config.toml
model = "segmentation model"
dataset = "rendered landscapes of hills, water and sky"
train_examples = 145000
image_size = 48
crop_scale_min = 1
horizontal_flip = true
num_classes = 5
arch = "unet"
norm = "instancenorm"
hidden_act = "elu"
pixel_unshuffle = 2
widths = [64, 128, 192, 256]
blocks_per_level = 3
block = "basic"
attention = false
upsampling = "nearest_conv"
init = "kaiming_normal"
residual_init = "scaled_by_depth"
optimizer = "soap"
beta2 = 0.99
learning_rate = 0.0021
beta1 = 0.95
shampoo_beta = 0.95
eps = 1e-08
precondition_frequency = 50
max_precond_dim = 1024
merge_dims = false
one_sided = false
adamw_lr_other_params = 0.0022
max_grad_norm = 1.0
max_steps = 18000
batch_size = 384
epochs = 47.7
lr_schedule = "cosine"
final_lr_fraction = 0.05
warmup_steps = 540
weight_decay = 0.2
adamw_weight_decay_other_params = 0
Rows from block 13 of a small segmentation model, named by matrix and row number. Rows with one number belong to one channel. Each number is 128 + 32 x the weight over its row's rms, rounded and kept within 0 to 255. All counts start at 0. Numbers have three digits each.
After each channel's rows are labels from the 100 images, of 14848, where the channel reaches its highest value: "strongest on" is what is common among them. Only what is clearly more common there than usual is listed. The data: rendered landscapes of hills, water and sky.
# convs0: first 3x3 conv (model.decb.0.2.convs.0.weight, 192x192x3x3, each kernel summed), inputs 128-191
# convs1: second 3x3 conv (model.decb.0.2.convs.1.weight, 192x192x3x3, transposed, each kernel summed), outputs 128-191

convs0.18:131176101094100200113154220110103099134129141136101161207141115201126144124092132168134160118101134133128143168187138108119092161105123093138064140132147115212134142092058152164124118105182110
convs1.18:178080130094131049110073155102123101174126142104147105071120218118146078168129185152104134126137072201134173066084099121138101143083128155140163099154167149108141143090101114126090124146166184
strongest on: night

convs0.137:142180102097096133112176155090136133140133140100104160171081175116140178144091113127186154151148145160060150208128111157166119142177171165096108185159146126140141103096140109112160102082175148
convs1.137:142121096066141113168131099137117088153147096149051114088118091126144140079133157121109130164084120141111174107126145139079098150138081113144105075148159096175158175177109169145072145172103070
strongest on: water: dry; high relief; snowy peaks; purple alien crags

convs0.111:091153139120116182143165127126177134131124127115069157080135138132102152109112127098124162109133070160135145113144136106131151143106110099141118168158144146122116159122073137118096135100099166
convs1.111:104110090098122096042127093111104120126139073119152078097085115108141149070197157135172110129125106169204205091118106211124096176137172085148125076105142141142154078096123142103135108113160121
strongest on: snowy peaks

convs0.98:095125125149106142085077115081117143133110137164107105113116091160154095125106171124086148163140111036128078150145109153148104087104122135074099115094127153143115110081108132147115081151153129
convs1.98:124105129101108018175088135120174183130161090082111155150122150160157188146123114133098108144130154146115155091117134119120153146175152133194124135121144114105126108153101163116083098082109093
strongest on: high relief; snowy peaks; purple alien crags

convs0.182:143160126134107141111101127112160140067104111137083139105102107104138090146127144070089104110167088137114124113110155146155082109129113139094096155075046160098178133125171090104132152122121106
convs1.182:165151117129117138121097140068123132142123110110141147156156139162118103130089064157106131118142104150165126161095143131092127153122096098134111117143177156115055204130150154143157104150127164
strongest on: purple alien crags

convs0.13:146131175195126086124148098160116096151089132136112144114137119155140118089149134135112122091083093074103144085158116134088166095222160125104160140078167133174161105118111142126149114175119124
convs1.13:131114161123070113158136184186119088109105164090186142143110084099159060107131103149122135169088122136145143161046099123163089116107121174149144088175137127123117141116164100189153098149195057
strongest on: purple alien crags

convs0.180:126150103095091143140177085202155126162137132110195112119083106083154162120114093191150150102127186180106181157156135078097083089102115086165130133165084165162116149081113056111119120148106119
convs1.180:165089068119127149125150166138066076144187102088153099070146166179181108169132133106122119179116159137152051083098091131123166107106150064171099172190108135081169121152159073125063139104178140
strongest on: purple alien crags

convs0.185:083121138115081096154108187116132132165139155077095135133154122141142122057129150093142095122081131170066169108119143152118165185157127130108161126114124215105103100162117104187142162138116128
convs1.185:197084109091162116117142063122110164147084163180168089138147167102046125176127115150165174112105116100151064113069112108191111143089095141155086118120134090125113086182110118113091148128109111
strongest on: red mesas

convs0.167:160142096073157118118122144162081163153153157119159166154129092149123111082123090110041168070158119141148098133096112085155109187156141141122183130133124112061127127100117152158151081121110156
convs1.167:181065119117157130153087123149092133042128109174113070093151112106104129170066097190181084143175151075121165112118108175135077054145151147153130175125128141202158138095146073113137110127186164
strongest on: red mesas

convs0.97:102147120147106094129091118147161166150140176115097092182166114178145128100123094108097143182087109156162111088065145158100117142134110182140182181133140128103199168157090105122109129132101173
convs1.97:170102109107109204137141142134076131146102064154067122074136121098125125134157136117148111103096093122162121134215094159106147090132165116191203133102104152142083132175130128133149099163087140
strongest on: night

convs0.132:185108124085120130213197136108157080096096128088149099101160105157156177111098159127107141142177112156154081209099143148113158087080154132145145170140157130130115113158095092118093122130128120
convs1.132:085117086150132132064114162179135150122079116159168154146149128159121096108132012154128117096083101101114153091202140131090114165164131145128111057117154151148103090131140143074099151103151120
strongest on: high relief; terraced slopes

convs0.59:144107200103081144101092120120087169142103133094159100121181119122160093097151123070088131085151148093091089176166147144118163164171124186116098119111130167108102135142098108116130094109096138
convs1.59:097127094096098106083100137118174155076139069138119127138131138137110183086122134147176078140134135151109148179079147128135062111112060115117162128117117081126151096119136081135114079114148131
strongest on: water

convs0.144:100114088119138129099137084125084158147180181089137122169147131105085130120162047141085094091166148180178069116083161068110132116163113142083173147128143137131128131109133150137141048165152141
convs1.144:144147178100088125189147118110182068113150120098128078136147164069159157124093139158156117120116131134091184154171197217173110104136081136148118137155144083160140119048151120108127107133081097
strongest on: night

convs0.128:186185149132092152158166086119141148178109141115125130128141131095169127144179137149200125167146146105159136135079135131112163117130122148142105110069191131133160172132145099119127108147141174
convs1.128:139067131113096117077076139141082147116149135123110120126099098107103127174131100188100162055126113124082185177136118182082102088105149138172071098174098123157132103150129166143067169113071127
strongest on: high relief

convs0.116:141134176175087132135129146114151156120144133108125136089129160082097168123141118112161128132110151188112152170139195213120205136122163047137099162196116142168101162078151109148116132092173159
convs1.116:063134086139151140127147128113128071126031116104143135079139158181107176186121133103132119139139088137144138105104072055145059194177124145132095150098113107151158115148142106112156114093096166
strongest on: high relief

convs0.100:126140186144128103166152136132136090073156121146140107107129125109102170144158118114144163148133162088186140154154165115133140092102068132182156131164165150138127153160165142104100118114119134
convs1.100:153127110167070151136098041148134100123122119073155101113122146130206096153129140144108136114096101127065120137118166184136135150105156137128161109150092141131184168126093181086176137096104130
strongest on: water: dry

convs0.58:124177110072117143160079191164188114110153164177144139105188093040164153085144160176121172137113161184075141209133104090117146129136125095137131094102106156158121115113152172143128091087143115
convs1.58:119156132149124048168143110128098143153137137135078087123099136147139110159196089114099138111100114113134194129205120120177136141175098145095125120095145127178103116053127116127080188149124149
strongest on: high relief

convs0.179:150126095083137088151097136150119113104117089130102079089061112134152136147157134128094113092085122176092101147106158116122144201104106104126061107128106146156150076121093146132149135142071134
convs1.179:122134131168167166131142085103089168119131140141163147183147188095089165083139135112127141131130072108190134080153155161122117078151110179157153079108146070115110125131129143194076116117164153
strongest on: night

convs0.158:129120154149139100124136125150162149136167162136128119146115135089144173128128083114142151103094174144104158070129128163171096171143158117145149165180110081109144118105194183153127111095132128
convs1.158:141132097088070158099135122157067126127101165107164181099082109153135098179090123165140095176161131135164076163145097122093130137145142116142083172141119144106125132118121159095112112100078128
strongest on: water: dry; high relief

convs0.1:115158133130123106110103084158052145167116099115064141140105143138146117142117110161148101088156152104094115156100138120123154155131153069085120090040146223114148115103059120061178116110086101
convs1.1:123112108152142124107097176116131152098105156130170132092128133115136140105140188123139142092091090149175189102120064126159105097099181101195149113142167133225064165127098185094158201130180145
strongest on: snowy peaks

convs0.139:123159157145085151139072121120113185149164140094178105136165128072133169121214018158127135096101134143118135138151101072116103140127140125065161137141097149142127111147122105156129116100137141
convs1.139:066073111095097072157117135156131153078112084152102121086074130122122130170113197075148142122125131138146106152152127132117142090145112166176132110181149078083092135111146173076168151165140103
strongest on: high relief

convs0.171:107132115160164162144109112109126159114116162082157123132187132082183197127168144162150140095122173142120102157124148155140116114088109122134121135153156123105156153114125135103111161113102088
convs1.171:153113121091066149134088160131100121120080127094128139084119183106088115082127079110126121146141182153088161121085142179138166167143122100114137116177127122129136180098122137110138188120193135
strongest on: water: dry; high relief

convs0.84:092116161145132107132074155132139116130138130148080105112082212114138087138140120128142131102158162130065096157138117154128149139080095073097069170074076126085087138132085104122102134154136062
convs1.84:175112167109141160152134146135103166163134101100139126113172167109113100121135128162148109142138105121141109121121120120088134132175135099111118151099130090182160174172137098170111113145117176
strongest on: purple alien crags

convs0.161:157129149120113179109125091134129115159076143135111107079128040128104118116112109195158158109150129138083138142113098171106112160142081136118131119117167195141139032129137087096119141074167161
convs1.161:108138086142159114148124112145135133175135106164133073207142151169143128075110134100043114080092100129141100144145133104172124102103109140184149166161129152150085113103119175113143150121080072
strongest on: water

convs0.140:172112115161142113172085096101103088115125183081145096097114111099141088124123155127088122111116147120116061151081101158076127139151122108074160120169146158111185131174106120121159153081095072
convs1.140:131157109112132157133162131105036105107125131141119124072101169092045162097143155116151133121102154061131127137152112183192153077114120114111079164066137152128071150101140124176175095169150159
strongest on: night

convs0.106:179096114112117147077160112075121120095070110125072154075137080097099096151109139127163123131143089165119105136125087155100128140101141089106063095136144124150167108178122171078068164173114161
convs1.106:118110165118093155133148165131126144123114119142138173138131178120113073098131116099161103126100067149112181110217089111111153101154132095113123112129104091122140113081187094129067095142124154
strongest on: snowy peaks

convs0.16:057122119091153139102113181135208100094133101162118090129093157120195176139069138146120136123084102136137143147133103124176099174105146126140137126087167133155118124105122149098120143127108122
convs1.16:165138115152135138113101129128121138146178096125156109127136175151116109089155112135111192147084128075070194155123119175125174061126122109161071113132106126129145118154126156076124118151199186
strongest on: water: dry; high relief; snowy peaks

convs0.191:146084130124060139116186144156094146217127117111092141176106100151117101135108195118053151128175139112098119138133131063080127101130089104154137130146129144149106104106062155112122083094162176
convs1.191:121162104127120131131110125138173092125129232122070148081154166082143116064078117134170106118106142153117164098124150105120123141101135162112131155169102078161193183107168190116163186135120170
strongest on: snowy peaks

convs0.48:165099112212141120122186093173086093190097142113100103119099170222153129174069110162142129119162139117177142118099121098116103094195081116151133108111113129109117110114147121190172119161093176
convs1.48:080107142100156064115108144077141148081126123085081194114153088119156149135182128066073090095124133149109144146128133170123192128041145149102145111095046149158150096062118103083132123147138148
strongest on: night

convs0.22:085138129127123134101088140088073183150111110134141177113143152116098131209180128149127107139165116114132110159153119137136087156105085096092092118147133111108156143086148110089191169086181136
convs1.22:113148064157136111164124072095125121105152139138065145122170122074160097044071064095086096180151142079141221087145162095120110115174113090097136109112137165104128130141048136098092159188114129
strongest on: water: dry; high relief

convs0.159:104151111144088149120148113140113142100136167077144109160156135103127115072180129082088156119121163088082157137068103081135130136157085138132161165109116150189095093139129118134102107122110121
convs1.159:118097105142171096186149146112102156138153072126100123097077094155148109153145146136137211116151133140103102120121092197117159108159084170134128115125089112090169115127108104099088212157140159
strongest on: water